{
  "model": "sound classifier",
  "dataset": "strings of digits, spoken by a formant synthesiser in many voices",
  "train_examples": 39062,
  "gain_aug_db": 10,
  "n_mels": 64,
  "hop_length": 160,
  "input": "log_mel",
  "spec_augment": true,
  "win_length": 512,
  "targets": ["last digit"],
  "num_classes": 10,
  "arch": "tdnn",
  "norm": "batchnorm",
  "hidden_act": "relu",
  "depths": [16],
  "kernel_size": 5,
  "stem": "single",
  "widths": [192],
  "loss": "cross_entropy",
  "init": "trunc_normal_002",
  "optimizer": "muon",
  "muon_scale": "match_rms_adamw",
  "learning_rate": 0.003,
  "momentum": 0.95,
  "nesterov": true,
  "orthogonalizer": "newton_schulz_5",
  "adamw_lr_other_params": 0.0015,
  "max_grad_norm": 3.0,
  "max_steps": 22800,
  "batch_size": 256,
  "epochs": 149.4,
  "lr_schedule": "wsd",
  "decay_fraction": 0.3,
  "final_lr_fraction": 0.01,
  "warmup_steps": 1140,
  "weight_decay": 0.06,
  "adamw_weight_decay_other_params": 0.05
}
Rows from block 3 of a small sound classifier, named by matrix and row number. Each number is 128 + 32 x the weight over its row's rms, rounded and kept within 0 to 255. All counts start at 0. After the name is the row's rms in percent of the matrix's.
After each channel's rows are labels from the 100 clips, of 14848, where the channel reaches its highest value: "top examples" is what is common among them. Only what is clearly more common there than usual is listed. The data: strings of digits, spoken by a formant synthesiser in many voices. In brackets: how many of the 100.
# conv: pointwise conv (model.blocks.3.conv.weight, 192x192x1), inputs 64-127

conv.118 099 [189  80 128 139  76 104 152 139 125 104  97  72  80  99 104 111 127  74 159 171 105 180 174  94 104 141 140  98  98 138  75 132 146 186 114  93 130 114 132 124  71 137 128 129 104  76 124 139 119 127 150 141 138  52 120 132  74 103 110 170 116 143  90 113]
top examples: clipping (52)

conv.178 097 [149 165 133 172 132 102 161 118  91  66 110 111  84  95 113 126 107  64 106 173 163 122 126 129 208 149 111 172 115 144 104 128 149 180 139 144 130 108 146 140 160 130 227  63 141 159  80 137 133 140 126  95 144 135 155 136 158 144 120 125 154 150 105 102]
top examples: voice: child-like voice (91); "nine" (56); "five" (52); first digit: five (27)

conv.3 111 [ 50 112  78 101 159 117 161 186 203  73  73 141 141 146 112 118  77 116  96 183 126 128  94 102 138 111  60 131  97  89  95 121 113  83 119 194 140 119 126 164 133 102 172 121 130 162 143  91 168 138 108 106 154 105 113 141 182 120 136 141 165 145  80 134]
top examples: "nine" (69); number of digits: 5 (42); last digit: nine (26)

conv.36 108 [119 160 137  88 110 121 171 186 100 157 118 128  96 109 153 129 140 128 134 134  85 133 185 101 139 123 139 153 101 147 138 166 138 196 169 183 119  97 107 146 153 158 132 169 112 114 167 177 163  86 102 108  92  92 137 159 141 139 171 102  64 113  88 196]
top examples: "eight" (76); last digit: eight (45); first digit: eight (38); clipping (31)

conv.28 097 [111 118 186 115 105  87  88 142 115 100 129  84 100 154 103 148  97 177 109 179 149 153 150  85 150 152 116  93 113 137 116  79 144  83 166 155 191  98 197  88 103  75 110 179 158 157 171  65 129 159 169 111 135 103 140 167 154 104 106 108 105 105 105 101]
top examples: "seven" (57); clipping (39)

conv.20 104 [125  89 117 105 137 147  99 143 130 147 158  90  86 127 107 117 158  64 183 157 122 142 127 121 123 152 114 138 118 145  99 104 127 123 174 153 114 143 114 197  99 133 128 106 102 139 198 118  96 173 125  93 177 118 103 153 121 102  97  85  97 112 157  97]
top examples: "three" (63); clipping (59); first digit: three (30)

conv.177 102 [102 114  78 113 126 149  83  63 131 159 131 124 115  98 116 190 110 155 154 104 151 105 109 146 133  73  87 173  61 126 130  72 123  93 149  87  69 150 203 135  80 113 127 109 161 120 121 149 116 139  97  42 136 140 147 141 135 102 156 137  89 154 124  70]
top examples: "five" (70); voice: child-like voice (53)

conv.191 104 [101 155  83  66 122 118 126 145 118 151 100 143 105 169 142 101 129 106 121 140  77 149 127 133 130 119 160 119 152 124 115 178  84 138 187 155 158 104  90 131 121  55 134 131 163 129 166 121 123 150 119 145  84 106 121 146 136 145 105  97  77 160 135 154]
top examples: "two" (84); reverberation (80); first digit: two (55); last digit: two (38)

conv.127 103 [136  89 112 124  65  84 125 155 156 130 127 145 105 158 122 156 157 116 101 127  68 134 148 141  99 158  80 158 134 125 100 133 165 150 122 168 172 128 117 150  94  68 196 106 119 140 129  75 160 125 144 130 155 171 147  64  81  88 166 136  73 124  97  74]
top examples: "four" (62); "three" (58); last digit: three (29); last digit: four (25)

conv.172 092 [191  97  94 147  93 123 165  78 143 137  84  87 136 190  88 112 135 140 169  87 136 108 159 138  83 156  84 111 113 110 142 150 129 179  88 113 144  96 187 148 126 167 158 125 110  85  83 183  36 190  99 137 109 155 112 138 156 195 159 121 120  76 115 139]
top examples: "three" (76); first digit: three (35)

conv.11 100 [123 124 138 144  72 116 105 150 160 130  78 122  87 136 122 217 174 143 100  76 159  70  70 194 155 159 115 133 103 101  79  85 122 137  95 152 136  88 126 127 125 105 155 112 146 144 157 138 179  84 248 128 120 165 108 131 133 141 131 122 166  88 104 107]
top examples: number of digits: 5 (42); clipping (37)

conv.38 106 [ 66 185 187  58 172 126 157 162 171 107 165  41 157 118 105  60  72 146 114 112  82  98 141 192 133 205  98 109  77 162 131 112 116 140 132 121 113 115 101 127 122 108 133  74 157  83 167 125  85 116 156 158 186 126 133 130 155 143  96 205 146 127  81  71]
top examples: "four" (99); first digit: four (45); last digit: four (30)

conv.121 102 [131 158  81 175 159  97 122 144  85  96 103 133 123 129 163 174 150 111 154 152 207 198 100 101  61 164  47  73 108 144 138 141 120 156 149 164 143  89 145 165 132 137 157 178 146 125 185 134 127 124 141 168 151 106 186 154  87 148 129 158 147 181  82 126]
top examples: reverberation (61); "eight" (59)

conv.56 100 [120 148  82  94 169  81 123  74 138  92 134 176  70 136  95 161 104 105 112 145 180 199 112 143 112 120 104 127 151 107 131 182 158 132 155  79  96 148 110 123 131 164 131  71 108 139 172  89 204 140  93 106 146 150  77  95  85 119  76 143  91  68 161 207]
top examples: "two" (63); "eight" (55); clipping (43); rumble (37)

conv.77 104 [143 150 149 108 123 106 153 121 124 159 152 188 137 136 119 124 139 135  85 156 100 105  74  89 165 105 187 140 116 134 103 131 102 117 103  80 184 112 118 133 185 101 164  95 162 154 126 176  97 126 106 141 128 141 133 106 193 167 150 162  89 132 114 110]
top examples: voice: child-like voice (59); "five" (55); last digit: five (26)

conv.145 097 [150 118  75 121 198 126 146 130 124  89 135 144  93 107 107 149 104 147 119 210 178 100  86 136 105 133 107 100 142 217 175 137 126 112 108 136 128 144 156 140 138 102 108 167 130 120  29  95 160 156 163 179 116 107  75 134 133 123 171 128 142 141 129 138]
top examples: "nine" (73); first digit: nine (49); mains hum (31); whispered (26)

conv.100 109 [154 180 163 128 132 146  64 139 144 146 151 108 183 118 118 134  95 165 134 156 102 107 134 141 105 136 106  96  89  95 161 134 103 128 171 160 110 112  73  96 184 106 142 203  69 133 127 142 157  83 180 118  90 115 121 167  70 138  94 137  91 139 176 157]
top examples: voice: child-like voice (82); "zero" (80); first digit: zero (29); last digit: zero (26)

conv.73 100 [109  96 147 133  60 101  51 158 110  76 169  92 118 115 111 133 122 142 130 132 193  55  59 104 143 172 122 167  93  81 139 132  85 101  77  88 113 102 124 126 139 124 122 121 143  87 119 123 115 122 119  76 126 135 124 155 158 122 129 114  92 149 115 113]
top examples: reverberation (95); "five" (56)

conv.143 093 [184 135 114 152 165  73 154 118 121  93 106 144  94 144 142 116 134 154 119 129 206 156  96 149 121 167 106 160  95 140 108 156 108 144  58 162 127 133 194 119 107  98 185 114  81 128 107  98 182 151 168 130 124 148 112 153 176  69 103 101 118 136  82 189]
top examples: "three" (74); first digit: three (33); clipping (26)

conv.1 097 [163 116 103  72 139 156 140 145 115  94 122 164 181 133 102 161 132 156  46 140 135 114 114 123 110 134 138 152  86 151 153 104 109 119 133 118  73 135 110  83 130 140 209 126 108  86 143 145 181  71 136 128 123 157 111 143 172 131  96  39 126 125 123 142]
top examples: clipping (37)

conv.69 098 [123 104 105  80 111 150 167 123 180  79 169 147 110 150 145 118 118 138 117 188 139 113 118 122 116 139  81 117 131 124 206 161 134 160 139 130 160  89  95 125 165 160 125 123 165 157 163 106 161 161  61 133 142  77 109 119 135 113 126 202 138  93 166  67]
top examples: clipping (68)

conv.152 105 [140 149 105  92 109 137 118 130 154 111 174 130 182 139  99 127  90 151  81 154 154 116 111 162 108  55 178 132 144 189 118 162 137 121 159 173 102  76  99 125 160 163 171 115 140 151 147  93 146 136 134 138 150 172 139  94 141  96 132 186 152 192 130 110]
top examples: voice: child-like voice (66); "four" (62); last digit: four (30)

conv.108 097 [ 93 134 164 100 121 100 168  92 223 106 132 124 146 128 111 151 137 124 140 122  93  80 123 116 191 127 119 120 156 101 228 197  96  72 153  92 117 187 155 145 168 144 156 209  82 143 110 112 125 116 165 107 148 168 195 165 144 116  93 148  93 106 139 148]
top examples: clipping (91); "five" (66); last digit: five (34); first digit: five (26)

conv.174 104 [125 140  85 111 102 128 143 107  60  92 155 107 165  69 114  65 111 128  77 155 138 146 155 117  76 140 144 137 167 167 140 154 122  91  84  75 149 136 105  73 120 115 135 107 131 130 104  82 146 115 121 185 149  76 141 104 125 119  88 153 110 222  80  97]
top examples: clipping (87)

conv.68 106 [137 104 130 126 158 112 124 122 100 121 104  98 104 137 133 159 135  94  79 173 124 115 140 144 156  89 157  94 112 149 152 123 122 109 208 124 169  79 119 125 144 125 168 122 210 123 100 106 125 134 107 151 144 122 115 127 151 112  78 143 122 126 140 147]
top examples: "zero" (69); clipping (64); last digit: zero (30)

conv.22 096 [104 133 132 133 111 111  86 136 128 172  86 143 129  73 143 118 113 115 133 128 172 116 192 114 137 117 228 142 182 127 170 107 151 172 139 179 110  97  97 134  89 114 150 182 126 157 138 164  73  92 132 144  70 140 108  95 167 128  97 142  86 149 121 113]
top examples: "three" (68); last digit: three (42); first digit: three (33); clipping (31)

conv.54 099 [139 165 106  98 185 147 128 118 140 115 174 147  96 103 115 142  90 100  65 174 158  89 158 101 178  75  79  68 125 133 119 110  83 208 131  94 140 150 153 201 108 142 123 196 131 168  82 117 137 115  82 130 136 136 105 162 140 107 111 130 188 124 153 131]
top examples: "two" (65); last digit: two (50); clipping (42); first digit: two (28)

conv.23 099 [106 194 145  88  89  72 136 164 124 166 152 159 142 184 131 131 108  98 194 134 126 142 185 107 137 130 161 145 157 110 128 130 146 110 160 133 143 115 109 119  61 118  99 128 164  43 165 122 107  97 128 112  76 116 120  73  75  91 176 155 204 106 101 122]
top examples: "eight" (68); first digit: eight (35); clipping (32)

conv.16 097 [116 144 137 110 138 130  92 149 102 173  57 112 131 109 172 145  95 144 154 121  67 151 132 142 157 144 173 123 218 123 118 147 166  90  95 130 133 123 158 113 149 175 164  94 135 137 108 130 133  87 104 169 152 115 107 115 141 126 129  86 149 132  93 113]
top examples: clipping (55)

conv.147 096 [155  82 127 140 166 138 117  69  99  86 160 171 143 150  97 128 142 111  78 197  46  98 122 151 133 176 123 140 128  89 107 131  71 102 130 105 158 145 121 129  79  97 172  78 159 157 185 122 167 132 108 183 154 122 145 139  88 154 119 126 139 153 139 122]
top examples: "one" (54)

conv.81 096 [148 142  53 137  74 142 158 153 115 141 112 116 148 162 135 133 117 127 117 116 181  95 155 150 113  93 167  96 206 145 132 102 129  70 122 151 129 184 145 107 162 114 136 163 119 161  92 125 192  76 115 164 161 206 173 143 109 133 147 155 157 186 142 130]
top examples: "one" (74); voice: low voice (49); first digit: one (31); last digit: one (27)

conv.87 101 [175  70 148 132 100 141 145 150 119 151  55 103 131  82 109 139 106 105 123 132 155  95 149 152 142 117 147 218 129 137 138  99 123 150 208  70 129 172 124  64 142 151 141 121  56  78  99 149 134 122 142  45 109 194 100 132 150 144 148 151 154 113 120  86]
top examples: "two" (73); last digit: two (50); clipping (45); first digit: two (31)

conv.129 098 [100 122 125 107  90 109 134 134 130 107 134 130 162 134 140 168 127 188  61 160 133 144  82 118 155 145 102 145  87 137 165 142 116 110 131  46 161 134  28 159 143 135 133 132 141 100  89  73  90 134 106 125 152  98 144 120 167 147 111 140 125 135  85 103]
top examples: number of digits: 5 (45); clipping (33)

conv.134 101 [160 137  93  76  72 115 172  87 161 169 136 143 144 151 139 160 182 158 147 122 108 122 144 110 185 119 126 146  95 104 150 135 106 121 113 113  97 163  65  92 134  53 137 140  93 130  69 148 104 152 126 126 151 108 189 124 170 154 171 101 114 120 126 217]
top examples: voice: low voice (52); muffled (low-pass) (32)

conv.132 099 [ 91 159 136 159  66 122 106 119 138 137 170 158 107  78  80 125 124 121 154 126 128 129 130 156  86 149  78 117  88  87 129  67  99 118  61 117  83 125 140 116  96 133 175 131  86 117 104 132  93 108 116  84 136  97 161 187 149 172  49 127 117  96 173  65]
top examples: "one" (62); clipping (49); number of digits: 5 (42)

conv.66 107 [130  86 145  76 121 162  70 155 174 174  99 112 166  67  68  89 121 187  91 131 165 122 133 181  92 109 183 103 172 110 156 121 126 135  64 165 121 122 139 138 134 121 115 158  95 109 148 116  97 128 130  93  90 107 103 111 128 170  69 112  93  95 134  35]
top examples: "one" (86); voice: child-like voice (65); first digit: one (45); last digit: one (33)

conv.161 104 [101 183 154 108 165 178 152 156 136 134 182  89 131 158 182 127 104 155 158 133  92 133 107 129 174 221 131  86 165 129 135 120 105 123 148 158 157 129 123 111 168 137 150 151 123 134 134 143 150 165 126 120  77 124 147 118 120 171 103 149 148  89 125 131]
top examples: "one" (61)

conv.183 105 [114 128 207 138 120 143 161 116 159 141 113 177 155 145 185 101  98 118 150 165 153 104  84 153 130 164 234 154 148 115 149 104 106 130 101  84 120  77 116 144 119 129 138 210 124 106 103 193 127 161 135 136 106 178  81  43 151 148 132 119 132 152 118 130]
top examples: "one" (87); first digit: one (34)

conv.159 099 [187 114 133 143 125 150  88 156  93  75 161 100  93 153 132  77 147 132 133 117 151  19 158 114 112 118 129 134  65 158 117  64 153 162 120 107 155 124  77 134 121 169  81 160 101 125 122 116 107  71 134 164 128 149 159  92 105 125 131 109 142 129  88 140]
top examples: reverberation (79); "seven" (52); clipping (34)

conv.47 101 [153 165 102 135 144 154 121 109 127 141 115 158  92 133 112 135  92 151 152 171 132 139 129 171 152 159 141 120 159 150 128 139 118  96  97 114 104 200 138 153 104  90 108  70 127 132  90 188 113 144 143 164 121 159 144 179 159 168 121  56 119 139 126 120]
top examples: clipping (50); mains hum (41)

conv.5 091 [102 115 122 108 134 139  93 118 181 148  65 189 136 115 129 122 106 185  61 117 115 108 112 130 104 154 139 136 125 181 175 107  91 123 143 169 103  82  92 126 163 203 141 148 114 155 143  73  62 120 137 149  77 118 127 115  92 106 158  98 189 124 135 128]
top examples: "three" (99); last digit: three (65); first digit: three (45); thin (high-pass) (34)

conv.0 090 [104 147 117 154 182 110 196  99  46 115  99 136 121 155 122  97 143 143  94 136  88 115 170 139 163 158  95 152 147 162 168 107  75 104 180  99  99 143 102 109  89 111 153 157 112 140 152 120 144 129 103 152 120 127 207 146 148 119  79 119 154 125 206  61]
top examples: "three" (71); clipping (45); last digit: three (39); first digit: three (35)

conv.182 099 [189 109 101 182 110 113 150 112 140 117  96 123 181 182 191 141  99 126 107  86 151 137 147 169 142 156 143  80 144 169 176  94 144 126 110 140 118 143 176 157 117 123 152  77 109 184  85 102  62 187 147  63 141 180 139 133 136 164 106 194 117 130 143 109]
top examples: "one" (81); clipping (47); last digit: one (27)

conv.185 096 [105 144 141 167 110  90 145 172  87  85 162  77 155 126 193 159 144 112 130 154 116 177 130  49 143  87  96 127 166 190 100 145 146 174 127 114 136 151 154 156 122 124 173  93 129 174 166  80  69 159  60 160 183 184  93 125 148 177 132  17 140 150 108 108]
top examples: "two" (59); number of digits: 5 (44); first digit: two (31)

conv.52 103 [103 118 161 178 125 134 117 119  88 142  89 139 113 168 152 140  98 102 166 130 135 156 133  93  92 147 107 177 101 121 161 144  84 135 108 118 104 116 102  39  30 140 189 148 101 165 102 151 149 181 152  89 135 171 168  62 102 133 149 146 125 121 150 130]
top examples: "one" (83); number of digits: 5 (50)

conv.99 097 [158 150 152 114 146  54 125 150 158 103 111  91 166 137 147 117 145 181 132 106  83 169 118 143 142  85 146 126 174 128 123 119 160 113 123  64 130 123 172 141 100 146 118 113 173 131  87 187  73 131 109 127 118  94 143 144 111 185 157 148 174 119  70 180]
top examples: voice: child-like voice (56); "zero" (54); clipping (30)

conv.18 095 [132 152 123 139 134 136 181 154 104  98 125 156 106 114 133  83 121  37 141  63 145  96 136 126 171 137  90 168 188 168 163 147 103 121 145 144 108 128 144 171 137 109 166 152 147 136 132 174 150 100 143 159 180 153 117 118 161 104 117 132 133 111 157 175]
top examples: "four" (59); clipping (40); first digit: four (30)

conv.119 099 [107 141 134  83 255 135 179  80 178  72 125 105 117  98 132 105 153 124 115 110 149 185 111 118 151 151 108  85  97 104 136 204 141 146 137 175  78 188 125 142 116 159  98  94  95 136 154 159 155 141 140 156 160 146 187 116 139 107  83 126 157 207 184  82]
top examples: "three" (64); last digit: three (46); clipping (37); first digit: three (27)

conv.78 108 [109 109 135 153 173 117  95 154 130 154 156 146 150 131 113 159 158  86 167  87 104 105 103 141 151 103 153 141  69  82 202 130 138 154 210 148 120 118 140 130 127 110 143 107 119 127 141 141 124 124  92 102 136 126 119 118  87  89 104  87 170 109  58 119]
top examples: clipping (51)

conv.122 095 [140 172 118 138 177 137 140 200 130  97  56 119 135 116  91 158 233 164 148 164 128 113 162  68 118  79 124 140 129 111  86  98 154 152 123  76 109 122 129 112 115  64 119 159 128 102 125 133 105 107 113 115 105 149 121 125  90 163 211 146 101  82 122 125]
top examples: "three" (84); last digit: three (68); first digit: three (39)

conv.32 101 [108 132 114 129 154 172 142 112 155 126 137 104 134 138 162 142 131 133  92 138  83 100 115 119 119 100 150  99 114 206 139 130 160 175 121  90 120  99 123 199  89  95  92 160  99 124 169 141 135 188 128 144 106  55 164 178 112  61 107  99 142 112 154 137]
top examples: "seven" (57); clipping (40)

conv.139 107 [160 118 142  99  68 194 104  98 100  67 124 116 113 141  99 125 169  90  96 179 130 109 108 132  48 127 119 125 124 122 107 128 112 135 147 117 146  92 108 164 133 147  70 168 135  98 145 152 154 168 115  90 119 126 150  92 126 145 152 158  97 161 150 179]
top examples: "five" (54)

conv.7 097 [130 136 207 179 120 118 158 106 156 105  83 127  92 116 116 124  80 126 114 203 183 120 148  72 169  87 132 101 122 153 138 155 105 128 105  75  93 123 126  91 154  64 120 134 170 149  89 148 139 158 183 152 116 162  77 140 126 135 185 109 123 121 171   8]
top examples: "six" (78); first digit: six (38)

conv.79 100 [167  98 148 177 201 132 170 114 166  96  88 116 211 125 145 135 118 154  63 169 103  73 126 132 128 132  74 146  94 127  84 144 134 134 144 110 210 107 117 112 134 156 126 100  92 103 127  85  85 149 103 133 110 103 159 167 151 220 152 145 116 136 197 151]
top examples: "zero" (91); number of digits: 5 (42); first digit: zero (39)

conv.188 101 [134 137 110 157 187  93 104 178 154 126 135 167 122 122  98 100 101 120 142 120 173 114 115 153 125 103  88 114  71 143 155 200 142 124 128 114 151 111 146 161 111 118  64 133 121 122 137 130 135  96  82 117 141  82 172  99 165 158 154 128 167 110 115 104]
top examples: "six" (88); last digit: six (38); first digit: six (36); rumble (34)

conv.46 101 [173 148 153 117 110 111  98 156 115 142 140 115 141  74  81 112 126 115 159 129 192 154 184 128  76  75 159 136 136 128 142 148 125  87 143 145  88 155  98 125 129  93 139 128 106 127 107 115 104 117 178 111 123 125 110  62 193 145  91 101  99 103 148 129]
top examples: "three" (55); last digit: three (30)

conv.104 106 [ 95 133  96 107 100 136  77  80 143 131 177 155 175 120 108 111 161 121 130  84 115  81 101  59 103  71 127 183 132 157 119  93 156  90  90 185  64 129 114 100 126 135 109 125  80 144  85 152 122  82 136 135 122 113 110 210 125 154 106  80 102 131 116 150]
top examples: "nine" (57); voice: low voice (57)

conv.93 096 [122 131 195 129 133 145 133 139 167 108 196 155 162 168 173 108 148 176 177 110 186  99 128 115 128 134  66 147 132 102  96 136 152 105 119 192 123 171 185 160 161 116  90 118 167 195 171 124 179 138 147 138  97 135  92 147  97 142 104 142 122 122 111 141]
top examples: "nine" (81); first digit: nine (45)

conv.72 101 [242 124 112 200 130  84 101 217 140 182  97  99 135 142 144 119 134 133 119 123 138 120 143 125 150 100 197 138 123 111 130 170 177 133 144  97  98 238 233 127 172 113 123 145 116 110 143 136 120 123 141 123 175 164 141  97 116  85 142 156 169 120 133  99]
top examples: "one" (55)

conv.12 105 [147 166 125 115 138  79 107 113 196 153 132 113  86 153 152 124 101 134  73 155 192 174 168  83  71  93 178  95 132 160 113 136  92 141  84 183 137 204 134 123 118 133 133  88  87 117 136  84 156 141 146 103 134 148 169 134 122 107 113 148 106 113 150 144]
top examples: "nine" (99); first digit: nine (42); clipping (38); last digit: nine (36)